A small multi-label image tagger, trained from scratch: norm batchnorm.
Rows from block 9 of a small multi-label image tagger, named by matrix and row number. Rows with one number belong to one channel. Each number is 128 + 24 x the weight over its row's rms, rounded and kept within 0 to 255. All counts start at 0. Numbers have three digits each.
After each channel's rows are labels from the 100 images, of 14848, where the channel reaches its highest value: "top examples" is what is common among them. Only what is clearly more common there than usual is listed. The data: made-up road signs on poles. In brackets: how many of the 100.
# convs0: first 3x3 conv (model.blocks.9.convs.0.weight, 112x112x3x3, each kernel summed), inputs 56-111
# convs1: second 3x3 conv (model.blocks.9.convs.1.weight, 112x112x3x3, transposed, each kernel summed), outputs 56-111

convs0.29:129118134125110120124121137144129099127088135097142124152128094076117127072101114088113110077128157114080130135147123135153159148155132078121130138145113112095140117113
convs1.29:134099077088113111117116111090127101131100110091102129133110118163145122117163114174122152119143120124135124122135123124111110140075144111143145140132125107135143125114
top examples: R (59); A (30)

convs0.78:126127193128119097128136128103117097167163112125146160128196115118130095139140128166091087116121208118085130112127139171148118113117148104124118135062119148151118130111
convs1.78:168142071106146171137110117109129161129135107093103117132111139120114108120125128116091107125125087166124125151106135128125141161141105172080146123170150093151128149123
top examples: pentagon sign (47); H (35); 30 (28)

convs0.69:121095114114116156136127169135097161110141107097119115094107137135120089113090112145116100097121128119125142167094139114124182153101112145125129116128112078096075133107
convs1.69:148112138090104109135118113138153082159117125126154099144137105155163124150134118146144143129149135124142121134152142119154093086097152124102093112131132163131142108142
top examples: triangle sign (51); % (45); 70 (30)

convs0.19:128069142089106126101124151163141150137152118136135135111128133122111122132125139130103133129134115108137153120177134111088137137113130106126118112134100123152100092136
convs1.19:117077128126095161166131141113104139186132130124114114099128137136093103145125139091117131127165132165126129148137142148141109148143119147107149111118133091101148100130
top examples: H (52); 50 (44)

convs0.63:107121028129151135144125117115131112139103115128159127157101110095133109116147152140105091127130182143109109124116114144127118140142138151098142147140125117109129132106
convs1.63:108154113126116157102116119154135123174113077118105161096118121134105144118104128141106141113118155134080131126133164096105132101151161127145130124127136122138113123112
top examples: circle sign (66); R (35)

convs0.79:112157132123190136133164124125165152125129122118209115000123107127127143144117124143103155123139097100110142118115134145124115103137139124110122114112128117140130135106
convs1.79:150140134136097122141095132162115127154134097087109142092159137161139142107120133153170102126153152111161092083155089115128116173163117119082135155153125143126171117151
top examples: yellow rim (46); purple rim (25)

convs0.80:112107131168140103111125162130123086139114096122154076130171130139151128115119118146089128129117120126072155109153141112084101087150168111132099094083129151160131181144
convs1.80:146141110109148150153127163139115109159131171147156128131128163136143138105131119160100125134111147103117099174123148124155079142098144171141125154116152113164133146150
top examples: struck through (50); A (39); arrow right (30)

convs0.6:143096115162009146097085154170062125105154125104149099133132154127119107143111144110105137131104138110094144106130140137117133099149127110151134129137122109112122144148
convs1.6:094113145112125117156096099121151123185123152187146151104128122109109131092169143117114133141133109135134132065115090144091126141119141158122088107108173118138133103165
top examples: grey rim (41); R (35)

convs0.62:097137140119150138092105155124075106158167151128179127172121131108152083114104143117127160131154117123126141143127123133130141128116127120106144115059100098126142095153
convs1.62:159167136071149104109131118137126132088109109146154127135140120137128120079147147156128151141098101112139131160121106132122118114141141129126119134114135139148132124124
top examples: cross (75); struck through (37)

convs0.41:106117135145142117140134111111181106090098109074116068177158124135081128104125163125088139095166135082114116126104154122105109122173111098127113105141115144145120122139
convs1.41:131144132142113145122158134144136145099127173142147115134128131101144085146133102120139170102097161136181130086136145130146149123164117115146112110132126175086093102116
top examples: triangle sign (60); E (45); 10 (40)

convs0.16:079135096143104113151128133080120091094119127102133101150101120108149121156138139152150146113172144072181148132145142111126148138111095123049122126112130109161141125142
convs1.16:132182098121114135142126128144136152110135122103076151146130151168142140141131107130118161124182123133078150085150097131101127094096131128129130184142129112114124103110
top examples: 30 (97)

convs0.104:135129115160141097125122157126153113127132111145173090130118116145059101128138111136150138138111147124145146066108101107146109086130135106106139082119118103159105110150
convs1.104:130136138142150101117098086127095180114153118131085156117087122106148161107085133134140119120125088159083092159140117128125122102126088075120070087089106101142136104110
top examples: H (79)

convs0.64:097146154119126111113108119163141160128159114089139107123131112159131094172116115132141117133119134148097121118125158114101094091112138121110112125124126115083106135132
convs1.64:071118133104138085110146106119141106164132171151123158138131114116114098104126113118099106104155125131169102120114083160125163116141100129119125125155130142107095115135
top examples: ? (86)

convs0.25:103108133114115133098129127186145112121101147131122136158066117139117144134090117128153093132125058130086150151106118120131142142145122119134125148096141144111170077127
convs1.25:152116144123138124131105129145101054085136112127137067108147122075116089146128129111131115119144124154099133077152090113164160136161085143118141096125116103117086137108
top examples: & (65); triangle sign (46)

convs0.107:092120169101106137117125128120109097138116156137116182086135129114145116140099112183121118129091129119167155124140102109110166097138123111110119104134121098101124103127
convs1.107:114134117086171115129117107158154125161110149142147210147139137130139152123167135123095130124102109153126150126150122133170140125122161134139120122121140127135121072167
top examples: % (66); struck through (35)

convs0.49:078129136113128158150135161097153090103113115126098130135131130103143138134109128173099131128110179095141158077109109110093111124149136144144088135090098110146123085111
convs1.49:101125135086118108126116188153107119141136156091142180127108128170166106123131133067071113108099122150139124145145107137156113135133096116100103170147149141115120120119
top examples: struck through (71); triangle sign (42); ! (34)

convs0.72:121136150129160143055137141156098130150118127086150106098138129089107116126117143129111090125136153106164100112143139116105145137126142109075078168120090116119091135180
convs1.72:150132136113157083165142129106166144128135114140150147150115147137141134105129116115143145119094115130077106140115079140138112129145111091149154089146132143115121098075
top examples: 20 (39); 70 (25)

convs0.32:139110130124128123083168164157145120128112102135142103142130129111133141113146162116163095110118098157087133096160096128111178157132119147098160137132114177100097133134
convs1.32:101148164140129106161142103127122122144132153143121198124109143190116125143118124091126138098104119111101114150132171180146122107104113092141085135113145091123149111122
top examples: 90 (76)

convs0.82:084151131117117144125167137143148144086103116129151099146124135135096110111144120094138090129110089131095124101134143133145134100155089145148138139138119121110090106185
convs1.82:142114096076105099138086128119122129097151094089119095137103150152140143171161128136093113115129100101122107099145107101115116108099162058120126153110133119171096118136
top examples: 70 (87)

convs0.33:101116112147114103120141101100143095130125143105113103113113138131136134167106089131100142127131143120099176131146117062076156139164186092158135068108126161163122115151
convs1.33:165111119130132111154150113112112123140117099114145130111132116116169157132166127116116126111090111101114118115150173158164095160123114113124137136128120173153136111099
top examples: 70 (65); 20 (32)

convs0.43:087124119132115116105103125122102149106131140122127095111100115108164128138129131177136130175155139118165161116179134139093128093141139104135111125098091118097138101148
convs1.43:136120137159116118100144104130133164138128133134150098117101134099108167116068148143149137185124140109148191136155134134126152090101150129090141130150154143094120112182
top examples: 50 (47); P (45); struck through (38)

convs0.15:126117138146126088130136127117122114115139124084133132110141138089129104069128139141106107063144138086112149146112137113125123155147125103141164107127073120148130131131
convs1.15:131152106143123106154168138134094162134137127162155113155135179173136114188167075167145140142131120193145129126164149128114139135130111160140103112098117095156152162146
top examples: brown face (99)

convs0.55:134108146130143104079145171133170114077145131098113102107112132124119164158158134126101122133092121125117129112162130138103145113136138107135160155076114123133087095183
convs1.55:117126122104156119159144118126143118131151136092109170129122122152133077148117113117131106133147130206128135172149110121155158112116130139105144141169140171069153133150
top examples: % (36); white rim (33)

convs0.1:063129130141122138093126146112129113129181131152146111126132120156065110111124123161148122156139117131121117108146157158135148135143079106094123103073099108096092203116
convs1.1:152116105136147103113120150102107089127114136132136097145126117086078130168106143106146137101169129148116141126119084100068107117105110098128143121112157108098116087138
top examples: 50 (70); 90 (27)

convs0.84:134137124146124169131145128126143073128148141088140064147115115162086121116112122133106117137115138071151141123133121139087148165123126116154122119116111157105129114133
convs1.84:109115124117115156095128146123114120115104063086112058102128131104106116146088131144146128135136119135176112156131112097122124138105101128112161114107082132132110157112
top examples: Z (51); triangle sign (43); 30 (39)

convs0.24:122127152113134154086136108123085132133170066127149161084169119143096110112124094099141147124110127102133120103085143116113187095153121114112098122170093132092101151163
convs1.24:148093128128138104114098146165140121091131144085123100161139149123180144174138130165128170133128148124148128148144110126197074132101168138116149107102141145138135158090
top examples: % (53); 50 (33)

convs0.13:113132073089143154130162122079143130117145165123141109111105168104143126145101174124112177172123095078147168129072125119081102126137114112145097128146140127118120130139
convs1.13:112138139146110098124106135149121171154112147096146164165147156104098171132150123143139129118137164140114145117147137137155169129113195156161098190107123170094105114123
top examples: struck through (83); circle sign (55); 20 (26)

convs0.108:091132088158116100075140120130160136140145142110122117115133130111134194108090160153088133116103130147132106095129099149150087105112106153113152136114128121156113109126
convs1.108:159106151128130124108127109169143115127094146139142096156150166095129105133105132123106101121135144093144129118140161123134130090139112122121125100100141149139154098137
top examples: 10 (68); triangle sign (54); struck through (33)

convs0.10:103106159126135128104175111143120128123149128143169127111139124150156116158175117132116127135135129099128138107121169116090143124145142125127140126118103104107069116104
convs1.10:105144145165110098125092178103096130142146118100143126137121121116103151097100134140124127119100163113130126148153083120139106140085130139090104104122101145111140137118
top examples: white rim (51); struck through (51); blue rim (27)

convs0.106:099124124146127104137122128119124134116123118132151123114134116101192137133117143151124125206144109138136019138147124140107103134148129094126138114129043143114144118124
convs1.106:156092119170144154125135106092139144113135115136139108125127142174119116105161204133144098107139143114140110151088108141145135108135159097140082122113114141156117131164
top examples: grey face (92)

convs0.22:089143115139131096139145150108141118119137119125140139141127112107123145102094110155122120047129112106112061157139116101114131147138125097146142120129098105151111128121
convs1.22:125135143127119137156137125150112143092139166153102134082130061158090120133070085129111131089115181108145156086104070099144155135128155156124140145109134147145137126152
top examples: black face (100); 20 (25)

convs0.87:149129158142114110129127126174112140118115164129116104118128101089101153137122132103124118132129118099181133135149159133122135144149151125138126143137094132149106109123
convs1.87:122130140090137173140125155160136096147115119114144150148112159187154134104132126130105123139110111137100107173122115115155122158156174171137096154144155116120118074160
top examples: H (34); 50 (29)

convs0.7:120144108141128147135112113174119145045175148123113097122101144134125143153105151102143157137117025099115149141107113088096114108136108142108121185144139140100147117137
convs1.7:154128081137176180141165117154125142169104117128183138120123103131098147093151108123093095122124151153106114131149172130113137183150124153124142118181121120146116126140
top examples: & (72)

convs0.68:121119142104143145119164129144183162150161136146123121135118109123116118133159143124104145103121131105137141110127131144094125127172115145120141121124112101144131122174
convs1.68:093158132127107148124084148082123107139117114141129100153140156152140132114078121132151142159129163107108141101156127082155110144094164119096148105134142165132135160092
top examples: brown rim (83); pentagon sign (43); black face (33)

convs0.88:112116110090127116110138120119133151106133129108127147135133113097153149105089000124113177162135115118120123129194109152131118133124136067116129114139073124120131141160
convs1.88:143143123120122141126120106113152090128119130149126111095139175106114107097164166124127147142135138104121123132209139114094122129150184184099177128099108128111160084123
top examples: hexagon sign (48); grey face (41)

convs0.4:100128138129115121130110144121114126114121126086142134126140093082157138096136047124109075232140127126134124144089131134136129128148106091146142084126061119140122132107
convs1.4:136158123140106102121122127126118097125128128109125115123127089107146189099178023135137046172123129116131127141066135103103144124165159160125120165134145125122124135123
top examples: grey face (53); pink face (25)

convs0.57:116149163131125149107097130137120124136132113108104129132147123139140139113097169135136119053127148111118099105169156100062122136102114179125093116101113124153116122109
convs1.57:098103127118141121146165121118158128170112089113178105158100097140154096144149098090112138118141107135106126123117156110139156119195104108144157135151139120153135164140
top examples: 70 (51); % (39); struck through (34)

convs0.54:089151155179107134127123135104131124121120099134147097113143130128156133147106144161107161115119117106073170135141128114087148123137132151133129107116132162100119108130
convs1.54:155134138153134116156139164146129112111122120164140115088110150120116183139105114156135136129187125113096137126139170163149153129155157150139144157099144135134108120111
top examples: star (56); struck through (54)

convs0.44:151139150156107132143116136131116104111140157116113053138131115131129093108099160114152131107092120105149150163101123138096117124123145121124195113109131113088135083144
convs1.44:136148146120139148113120125149137088156151157129119121137140139113138149172161137148149145129108165141163115127129122117118137143124142151216151156162158084119083168161
top examples: 50 (85)

convs0.98:094132148135177123112084151134113136113134103126182107089125157121116110115116118112140127118107086127114121088097139135135136066131149110131132084116129142122171126166
convs1.98:131142087108116126083149135136109128143112155096102132149147127109121113107141129168112117166112135092154122112140106129135091177110123119149128129132153100135146124147
top examples: orange rim (28); blue face (25)

convs0.56:110101155152113091104090153166137156127140098119144112181110104124140109120104106127113107128114101123113148137096160075097116151135142094110116123094102102118155109130
convs1.56:128191153116121137121094118106157119083166126139125134093123084110132101075137131119086154120142123144111152117133110101158103139077127183142099139191138133115109131144
top examples: orange rim (94)

convs0.60:099132102097112066125137161148130113138143112102121140130114135136125130154121107115149121122144113105066111106107099132073174144152146119144108118113111157106093143121
convs1.60:144128172117144128170139067094176151072134112137159120138107142113150150132163148153152137149120166095088116102147124118127100120134159110122157111124148130131135074131
top examples: R (70)

convs0.42:104098139129152085102088124142157118103152120107133126122135167105148136122107165152093049168127130099128185129119121109106130150132126131122121136102106129124114131140
convs1.42:094118134101115163113167127128145111083153110125139111111145118135119160133143118149121188154164126179138125158112164122131128130122118136148113088115162180161138125122
top examples: pink face (52); Z (43); 20 (27)

convs0.111:102185125117118149145114103155113122105119138101103108133121123150128165094122170137127112105112103094109137152119110089135107136129118148107166104086130121099126164150
convs1.111:124097123114160104125177142088139115122132153111147137106120135085094137152111124121146132119097101108175159100125172147139135147153119111144148110186139174116114141127
top examples: 50 (54); E (41); struck through (35)

convs0.45:111126141164137154125143111116099113124145118118144118137141139111123101109131108160107221110135139084116153113083140155088126123101134083132110092097092095133110160081
convs1.45:116132088113120079167132169139135143125132134134109163142126126174134181107124122135156131098106112125145150115097127147165171161165142150091112162143127138124149139151
top examples: 90 (93)

convs0.23:103122140135113155110142145134119092149129152146106083126156127131155140163121199125105156165178144082129126128118135124111096186137131145113151115108140159138134120146
convs1.23:145108112112128131128119157142142162126115123098124139140133117137151160171105137125151118110095114132121146091135156096149135105134092082180145129127119134146118185126
top examples: 20 (51)

convs0.36:091133165110140137125124123128162121097115119086135119154162118078140092131136084113091144101131108101103154116165100137117103143127138112137122129128101098148122119115
convs1.36:161087142144116123139103122091088148132141157113132158124090152073156099129143116091193119152143157118132125131139134100138159125091160195094118123118130098131131147126
top examples: struck through (100)

convs0.31:139133139115127110151149104131141127097079139128124131106123128157103141119115113122161116107131111115155146121103131147104161065132098143096109110157145151134121134121
convs1.31:130134144105094091126104098119104134141078109142119129102106110153128116114111095141140128118115147115123120128114128059063138076098083074118086130141129114125123112178
top examples: 70 (93)

convs0.5:137123124141119115199144161074157144096131109112150170107089133111138124128103111147123108115101092134048132124121129077101148117164125092146147129144119125132153109124
convs1.5:113133129072112117129144151125117110094128101091123119132157109127084110128159144101122132135138114138132105140133110110104140137143112134124126099147136077111123145128
top examples: % (95)

convs0.59:114161113183098128140097093118109092104135145115149125105113113127102123174104142160128160135141159113123156108126126116101115161137164128119131108076144176110118085124
convs1.59:121125128110132114135098158117106154128133160153120101127113112111141146159141113154155123099156160139139126120097085125166159098151110127133153117140156130156115122129
top examples: & (51); triangle sign (46); 10 (28)

convs0.65:111108111107102125121079146167114096101122125115147102141123079123117108129113158152133075116124132115097124144147146120091153106089117092088137132151110149120111160122
convs1.65:092122132179131184108122087144121129140113145084148143141143164125106148149151140082154123160126104111125133106111092114184123129087128130160115144136077116146105135100
top examples: struck through (100)

convs0.105:090126111101163120138143152126113158146129077087118136156115126121115124157158105110093142111120124104143099115139113089123195113089121097080096112136097153139119143156
convs1.105:201141179148128146120108121145160139118123148151122130122129160110105104100100134156158139125094127157133152125097182169147119125125165152141134133113138114066106138104
top examples: % (52)

convs0.21:101133129147147114120117129135129139108147127112158103141147135107142127093125143133123053047141114112129126125151123107127111125160137094132120085129121152160123112119
convs1.21:124068115118169149125132130138136155132128168147124144116106142167125119160102114179120078129112116127141125110069162153090149113107131140101126131139125129163157111096
top examples: orange face (91)

convs0.51:124128168105161135127118142113152127132152097118133106080136065118130126109135138140133143107113112102147095104153118128140126124130108131110120121132116124105080120176
convs1.51:073125123139093147078096128123120130152110131124085132135136147179106124121138124114119126133126133094137157149126136115141173119161114116144162124132119128088166120103
top examples: 50 (40); brown rim (30); blue rim (26)

convs0.61:114122150143172130133128141156049140146149121112145138164137157124133121133136142127120104140111140120135153106169150115101111149107140090123112130119103107114138127039
convs1.61:089133138123133153136140121099084110080146113171110185140172120121122130130142139105148194121131134159119123136102144090125139114134110132134143114164124148125081113132
top examples: grey rim (99)

convs0.14:101096158118087114103095119123053165113135106101130115121109124150135121097141117141110142104095124125122107104125146152109121160139152088146144134110128143133135105185
convs1.14:101115137115149092144185146146096169144097150165105117155142176118132076119133142119104116104118126125120157146160102184125137119100109135130123146090136102114168166126
top examples: pink rim (74); orange rim (25)

convs0.73:120125073124125154133124101180116144120223107121115117140138108104131142117101140098092127130118072133089118116126158113108158081118113126125157186122128131127118112129
convs1.73:101149119112118108133111090066135109110091075100115102121161122093126112132106117149070120095134059124136139117116053161131123130135129127086121081109090142152093098112
top examples: % (63)

convs0.83:128114121163119111125133131104143108137139155157093073117114127095108160142120121124118133119078142116129138130142116149097025130170113130124142120096131164103106068088
convs1.83:177122145141126099115124127123149116134156118134140121172119153137126117150123133130167145137110132162131114139116161134156109132099138170143153137122136092056141149139
top examples: 50 (45); struck through (40)

convs0.86:123185153135113101161100183111113110109124134107104128112104119120118092096145127160137107071109125117096121143109144140121100127127122120095148133099144122127132093141
convs1.86:123094095152139126104145063089146192132125109143125127137130131124118159152118130069116118140102128135150116128099129139130131162107103108188164121146090131147135181112
top examples: E (56); 20 (41)

convs0.37:110150109129144090162094137118140149085151108109134128151130117103138097088153120119093127138143124096133118149207116148118130156104079086134150108124091113135133097146
convs1.37:132118125092114111138112143142152111168112170157115152115147118147154105227123172138127145097126124142137181124103150138087151144133085118130141148149100104155100158103
top examples: white face (98); pentagon sign (41)

convs0.2:086118114134139111134117100119144108097161116148113097128103144132105153133125167115119111117136089107159130155126107090104149163175146119106165095144142164111168150126
convs1.2:152148150160128184118124191173128135133095151139151096116117100115139149078104139146123117130112110134091128135115179177128140093129095125128074156150111147114150128143
top examples: H (88); triangle sign (44)

convs0.94:118133134124145139113092152125141139111095109150158103146121108135101142145134174164140127148128125111173122127098126124136147128070088134113133127166115141074133113139
convs1.94:134130156143125068143126091144097114088116188149100169088154147128131110131116110158146141151156109128114125117158100121152192111175155107083139126145115105159111139118
top examples: 30 (67); % (27)

convs0.20:125121121117134095119162192128118129143100137112129105130131144114147080162105095148155116112148140114120124110112103114082136099119144137091154148121099095089097073150
convs1.20:129129129085093147100109137146143136144129105120116115165136098142170135087124152106118133138137105147155123152101159124183084126151113140152100123111134178117184141121
top examples: B (44); struck through (39); cross (27)

convs0.92:107116152105122124140162149137121140079084140114126118157027114142107122115149147135129106099124077085120155100152145103113150128125151141125129129217121083127115075110
convs1.92:109142135155114163087112130146119100115126137124115111129119129117192121160123111120167102095144078184096127151139141133150128111119118131098139120087133141157141178137
top examples: A (52)

convs0.77:122135090161140135139158170140125113120108160112137102116127096099138079146099111159132126117151144075074108086124141127096137101105117121114079081092142118096127149135
convs1.77:128182132107127133101106152155144140145094085128116133132146126181101143154156133100107160151131096146061153132141170159158110102121155131123095129093117127132126133076
top examples: 30 (47); A (43)

convs0.27:132123159126105108156160098135120117137102097116157055123143120107109126110118145167142091093160108104142115134139133119092174089126123102148133152146143127120124121098
convs1.27:124121094096122174109142110117144099136116093150106123126132125108075091116122141098127127169138114123151113104119122111070144138145107172186168147136124084133104130150
top examples: R (75); triangle sign (47)